{
  "encoder_arch": "tdnn",
  "model": "encoder-decoder audio transcriber",
  "hop_length": 160,
  "decoder_layers": 10,
  "decoder_norm_position": "pre",
  "init": "trunc_normal_002",
  "beta2": 0.99,
  "beta1": 0.95,
  "eps": 1e-08,
  "precondition_frequency": 50,
  "steps": 13300,
  "epochs": 43.6
}
Rows from block 6 of the text decoder, named by matrix and row number. Rows with one number belong to one neuron. Each number is 500 + 40 x the weight over its row's rms, rounded and kept within 0 to 999. All counts start at 0. Numbers have three digits each.
# fc1: MLP up (decoder.blocks.6.mlp.fc1.weight, 1280x320), inputs 128-191
# fc2: MLP down (decoder.blocks.6.mlp.fc2.weight, 320x1280, transposed), outputs 128-191
fc1.878:527530489571466451541483449458436449448475485507524527471460524438580493497475541462480470499489529454461485430542488486474480502480414540513452499511477423515496531610548494494439494494483433
fc2.878:530503486561505430550501512426542481529476557500591565464456516485579505480480497510454502516487576520395436508523530515437455498530477370468455537462429515455473516469476525555483496549518513
fc1.879:457497486450542550478503522505538518459503462491464498501516457527521473494420439504465418504480463546580499533447535492561463470429479528447518509479573513576555518480551576506488564478563487
fc2.879:537508487513437491515523466520534484566556493493483425459414516487549510514542505421519490502500533548440483515497495478471526510510559458478502547481452487461487441453471427455503487525489559
fc1.880:503507448517485553435473460512441480518513499593511556490526473566489574485414475472470478479502480525471509488534482484521432531486506481530432434531517538466556499478510454512422500530534422
fc2.880:594556504478390476560471522533537522554480463462537488537445552423510489483495512485513576556490485520467558515525511539530554556487451464472525556452513514440493534524473492455552517478526510
fc1.881:499516505509531495487559565459529543437529491564469525447481521486553513572454467395505452563451446511516498523484584507584421539484486492444510544508445503480530534501468587473524498496564440
fc2.881:540480538542461554505509483557500508595493604513411396477461483485509446443563526513451491502542494455418482482520494564499496493446480468513466510466477460491466445470456410504563476532477509
fc1.882:510481515567503546449505539575492476417487465552459489474515526476453546439582462435482514541442472553571494444500544559480502433504495540509514472538506555480472516441541492510470471503494514
fc2.882:485531467528544540458512541548415532480521543521504420532472437506487512484551456463463465535584485432454440511485492523425467454463439546522515432571490456472462582555499424475460479475524552
fc1.883:492500469456544483464509474525486497502487449455476547507502463416498425530448617565480497491405509530528529515532562508556520560389452479588484497551498447544494552443462497492550560477496549
fc2.883:514473449490567477526517517508521415497581558545486518509431498539502545491518447434494489490547486590478512555465494531504529499520501510516536533539540482544499535544522524530464468519537529
fc1.884:515504468482529487525528541515546473492473519516506538537472455496458430522484446520527447478438495428461507481507472603446601541489517501494566486519493484522514533484454507507554418486501461
fc2.884:476510516516597568517509496479575511557481454467413490481501454532491500529495501559539503509515506550579492441540465439564501506559503470592533470488479481447528529450473479590522561493540505
fc1.885:494456482581443580496521465495499523502483536501550478482580427508493580504517476463495456451490471505472515464512547495480430597520530466526568492519462554386529467506566479419439444559513540
fc2.885:521590470514488525519530467517512499499491548447545485541501505523491505572516475454479542469550543444476476586527534512467501490466447588464573440549529497518482468528492466535450522458552585
fc1.886:502523496507432529500456488527530477526483490518537470508482408492533473471553476456441576455492489604541496452498459496487425424498516488516536424497423505502507496491474533455513555523493546
fc2.886:510514518484510497475517532532534484542542523450507498520521459554479545561534563441421562490491486504512572490467570524507506571512480523524529467466464507536478538414492547573475568490462517
fc1.887:490515527399437474426476450494462529531462491498437545503481484488490458518465478542554504509584455523528471521539532513475490509445475495444528480523420434490552458430477541483547509520483591
fc2.887:535472539575532439535523487511461470474523477512477385569499543523493488511518437472514509502532546498529451444463413476446451490482521457526519486502472503561473515478519569478460517500462485
fc1.888:431545453542515457515470502469495487509585552512526512494417525467537464537499489497487479474554469495486484541535446475558506562471552420531492490506382483492460537565516549481521513518454514
fc2.888:412512536543521470519499538463563547551506502478492497482450508534524551536482523444480495463533483492560434504495504473509429438516498515397498488497535473533526465484497560511470542567471465
fc1.889:524504424465509469523484592465423542473507444454491553503498510425452436478402467511513495485522517522511424493535460513536571452441476448551496518484503473546460419511522460529537464454531489
fc2.889:438499611508554547531521503527457496469516538523415485494546459494495490515583483502537517511459495452500469471503525569502502510520520447519491414530484433482540478461467411500543484598515554
fc1.890:520499514519519532475473468460450501508469448525466502501442471520457538496552468404514501476520478482411490468600475476538606457534477481520521544539528568552534491431491548514493501551503512
fc2.890:530490480558489592479581502473483504488457500411502493496553454482544554480550561535532505518503470480510486492463493491502448496510542548609458446467481502468447486517460524454522489495525457
fc1.891:484585484509538552520538537525470539472517558474532518476572551507504599440507491459527418392534508477459474499546526488510506530578449459480505521517484512539455481485426523529528467478504605
fc2.891:564525523481514500467457431470504475507539560426516448557595491607480433542568475430441494520476497474484517496522525483482536484561530507519559551424454431519514484464522537488514523506590555
fc1.892:549480561438451479528610516462540488522514525528517543495468499526392501543477456458550526499512491467588528528543503500520470462512465447547477485535535465465511520408495462563521486500479489
fc2.892:508462470498491475546474504492466517515504475478542608494496442526480510444502481453545484485483479427461560501457502519523572462394441461489461513483530493507494470555555459529509493515485530
fc1.893:510511460510443577540536568494506426514529470512501507527487425498573502492484545484499474517507504542507494454503492558543481562481532537460516506498496543509499521436549513471559525517474518
fc2.893:548570503494508533480476593462429498518441579511405443457459511507447458492498491434564489556451535467472444519385483510542548542439539530531539575496544522485537595452476513493529472527475457
fc1.894:428470485459546551442455501435511532521416496473509497469549496560475573511397608517482525450531475422481515513492459449503451483512477590415526450450518547480472456492475534490481510499426526
fc2.894:513458428494552494527441518490460450488481445555469558424548487479570452409480424559495484598424478505529519456532448472551449488451583533494543515487438487492516487548550522534513542486461470
fc1.895:504453433498484526513533508522520530459541558459481486588527456507481495529519474451455524547488553484574519529565479547464431580470462445548517519482457550510489497497535544506535444503512579
fc2.895:524478469485515534432488466473568455541509470456472478568499474445546521546504483508464489474484476410493555468482497519514509418464559495556474554479513485512515517496528496468487642535460505
fc1.896:473468571544528483499404568462488476503433460463511472465488527394531531542462499550411469563563508536449523585522531483457562449528571520504517491470454547568526477495472488474540609488508563
fc2.896:528492496577510465466483460419570512527493518514484514509505473535551482599485504532444519499504486442530482529531540449437486435502451497414558525568435529538521535472458537533557523493523472
fc1.897:517466515479502470557479467438502471498468527505520564504503399511496458446478471591436449423477428461457495426512595516472517526457462544498522508547544546511480459504551498506415410532489489
fc2.897:498488472520453478489500569479557493512480452483469468485480507524552499491548512478500480472507550491591444439514545539483438502497531503487402457501474526570462477494435446511444467468557550
fc1.898:472508473450476539546425459504603513479408482517562487544515563501476441511522505486526438497523479474525525470468558438541443450528440514580475621490551546566535551542445556506490511508539468
fc2.898:526546466441464473467498497546492450549496489472502556497483497508570470506522475431527564496494485533470516507502493421508453514459523461499467527486549496529493504548537409516469524491398507
fc1.899:543536486528473541539536419556473522480503517481423491541493474482506497471469492473494455534443462483510525555541518535499515427480488480566566476546543483609475489529463462462499446550469534
fc2.899:530541498478481485532488440471473524470458482583468548579447547488518546488543506512495513491472476484566520542528453476529496432519532541526507514535523521569470397522501475472505470475492519
fc1.900:482529416533451490521509470437528514506468490457536479494473539538506542489497502483602414514430470565520504484512512504502472486504466456538449540530423537500485519564539438468494551480503464
fc2.900:470508508507447526518549575497478549495540505498451520469552469529501508455499503563514501560545563559584561493485486510569511571484471521485446466488398495535507442508445510529504489522499550
fc1.901:563534533519492536421480477440491490510516500522482475461515560450506463497542433436513508581468496463507487482564572519563456510516484498483466466511521491504514515557525535487512458474536551
fc2.901:537503510510588470492542492497534535520554520532517544551477588446563539584495547482496524466470514490471519525540479471566477443459546460458557542552494550553527550504513479487459463595476477
fc1.902:493487485522490460418519523477554558482482484437456459527488489491568486545537500568510526449474516447528500532536527493499523452523478457490528573549482464443530483463464521463492505496500578
fc2.902:477439504473510528506524491502447442549511458514456489517498524491483477474504452532543549437490528573534497491456498564535533550596473438454530493504505517501519522519476496513543470523520572
fc1.903:482472494501518428538500458523471492514556548420464457479504544461554498526535449493527518542503521493515479399520524449479500462529469464510539482456566409530483474517510479442514557537480432
fc2.903:510503541516524483497471493489513560421578501471500560462492418518478526482531532507537557543527600512427442466495577479511486533478567467499476505539485475490530531520577397529524508419556446
fc1.904:497468489590449532540524533497536504478487434567508487486514533508504447521467520559461543444462577474469525622510438536500465531514517496460509386509501531502511493455548537424500491491508506
fc2.904:436420462525451478431448565485512461521479539578517539487531446513512520513462542447560551490496512424451471467482485460533515514457491507500447453557441533472561547450427492428477566459488537
fc1.905:441534515472530507392395503509481456424592536497493505451464514533550507527386524482475553498492488465527467473524493568479508479540432539501521523547514517457489544517497507466496503520484448
fc2.905:505480500487486499395476546461541522520516488464493448506501526501555551499391460554514503489461471500433544533496549478493467552471590435572512543524488530476432556515465535497500489508503489
fc1.906:481496447488441549496445528465502468510474482514501480519525509538426499544532544447532515471519487530538533578500510497533522484466473445506396487566482482510502430583501454576517457538465477
fc2.906:499573494583482549520553622499508473455459498469491515526501589491505543512553508482487525498555399470505478528520475490465509492508468416503560461508509476513521549525495479490498530504531423
fc1.907:471509466497461508480505503520575453514516444465457477490478479481528453540498539508543484513543507552487544465594498524500602531526495502450543460452416477552436436546548521489492488465570535
fc2.907:526460499476540443448502473461489480565480527530550506547477510444467513433570579491460535487441470502458508425509491412501495570513415496488518479481581519492499488553490498555504502405424501
fc1.908:492455514531480448441501564518472471497454502508536458556463511478485442526533510529375449453429473562478473479522561531499513512499501516569571495412550574503491516465491518477453402444527518
fc2.908:517505475512463500448466513517408527486547463512446482480481452493564470472515433551538484452513452504504520495585545466438531486564522481548575492473571476478547496478473415476475464428482417
fc1.909:471482488470523524486518514511526428435502494457477543395532569432533434477515554480450532412462527464463499442494551459426450495521563565446493535515519485531462457530492518561405473589514586
fc2.909:497540419522594482499502530500462544496492545480507527461461534549538531510547438519540502556509458525488479424462458454531488421560539450541456479569470538564429560570555512461552446540487535
fc1.910:516481454518540555523546518462498531517546558602555402545477531514499498416533538422508425494449486515449516477534567480547542481476505505512480527523500510474488486466520462424473445459570511
fc2.910:491458553477407534534507524392533521506491441508529471607522495451518550519572541461497489522551501531509460497455478461567523539472553568508443503451528529447493471513471426429465457542563530
fc1.911:545508424510472488486512466471506465458476553505360510470453552508480506512471447475397476456557483493470498474554477483530483529466569563487474495473481496542554526479512531456548454559511470
fc2.911:498479466454410433450520477458471455471531470541467517547488525435493502516548469484557483487465498551473424526522469458520544524545512518548488529418481438452506525511547450495502511533496473
fc1.912:433440455573547498506544522541503535490524531486500532492501514450551558517529494535538480418577532477474465486501541481487498505499518495433460464474550474489531481469565551465498468521517481
fc2.912:499495438522559541540486444533455549455475480522472464509494544569501479508526521512505494513449423505434500500534440481571483480593548452501434522511530452524580482436500454484501469563530558
fc1.913:430542498527484480535534559546432502430510495503544513532434492464469499491557557546545451459525433509544543476459454450557518481480553509489546472532489501490535436524513419492487504413495485
fc2.913:480554579517491510553465479560524448532499526479467533462542539486481470516491528510532503463431601501504492413496549514441521519490464495567500440494451490502444485419463537546488523494459475
fc1.914:533546450491480417488546488417428466476531558500528509466401525541478598509419478465504488528469492499474514525622525474441521564517447458495415579475495459545499507562425502501464550473528609
fc2.914:488470433516564447486500516487482467545527468557541458426502436543527522541542490456550448450461515447480484548571441527504570514531483492507474505518448452511587414497521528520525500544461554
fc1.915:504495467491464517480484465510516482475498501486501554451453468548483435482520499541540465468493487514562554465478505465495534528508447445466485395528476529509442435478488487524475475495435438
fc2.915:469570499456529486476528531563514486491466465445450526446502428529545559516523456526527499478456500563500476497535460502493534492518582533497520524551550492447450406544484499574533452511483471
fc1.916:509491589474485533539430487496515460478496500468477469471469494452417479460536525536454451555431514476541489557541434501453532475491463564509524451478494511592507514524427454421527466529570525
fc2.916:486537476516461490510510582536530448534465561515495470575453476523522489565539519522575402536494580402481520470528508518474408484463485520515481507475526570498445514530498510455510511497543518
fc1.917:469470500547541536494494541461454533504485524484504512464445526474526493461488428422547452465495533404501450518595562499524527489568462532508451539516515553430599527495487501602429525499533520
fc2.917:542438567447484468532546462476497466533498555495493541512510439452497505525512509500548460481526520501523571557433509507456448509458522515536466481462522518458550568547489501551491525534518538
fc1.918:470468501560480453466470516483460541470463469455551535500429507479498551484427501498439557463517521459416471573536491397475508455525454492519454460528496464514552488483475489473563451502528578
fc2.918:465530458554563513459538542455511465521449473557472495476478552523502562560572526484406585447482551482495483555451456460614531487473489455530503465511460559502587567482528491506531441518431540
fc1.919:453524562500464473510481523471471457540482462502466583468540542515488465522454528478513513455484504474520559501517404519489528531581444480483460564494535558459573467490523553497465540475456500
fc2.919:473498528521511508518494534410502548488539580501468511610480515528498526573455515442479511536494498534520525484515442527482534551461491537478516504514485483486481512519578494550481489524465468
fc1.920:469525465561498523511484457415570477467469543496438482580513467466507505589525475497524469547455545497488500561483458435497566516490536471493507501567526543490454594519431543478491498498486454
fc2.920:572456470532522460538483487498448390555512496497460523505510564453569502545533425486499523492481508536475518492481415491488499533501479559446478508490459531480472452547497522444451493550477575
fc1.921:502398507552512445600449516527468472461503457497508486474481449518517535525473548446543549471497540528471497444507513435553501494437528528490487546451565502551511475460514478516499518502474515
fc2.921:496515492446562529536464561460467556501548477451501527512452430472477454437527515531495517545480571496555457543491515504460510457551463455463486470538525553508507520480528569508540448516517559
fc1.922:426472510593499495527476438551521495470461426590479568506481538442402535485498455475467450516509475430488545504512472522550481503538525452489563471471581538419521458471526461578540440444510544
fc2.922:524514516482486513454470467544467467492615419509491542507494470426484439504497543496521467488446465452477516508531550500407435541496536481507514541484532510515466505496445509530498492470484475
fc1.923:442496538529458490464500528542490451430505452501523466447418413463475454520543504510498552435523527535448531487473534438477598558498488491525518537613478491421461527498479519489495484444496487
fc2.923:588512514443561520468514525506532566530569454451521484496350541510491513490477498469526520470570523527512473478549452470488510483563506548533509484487493494524429531553496540478506503471537502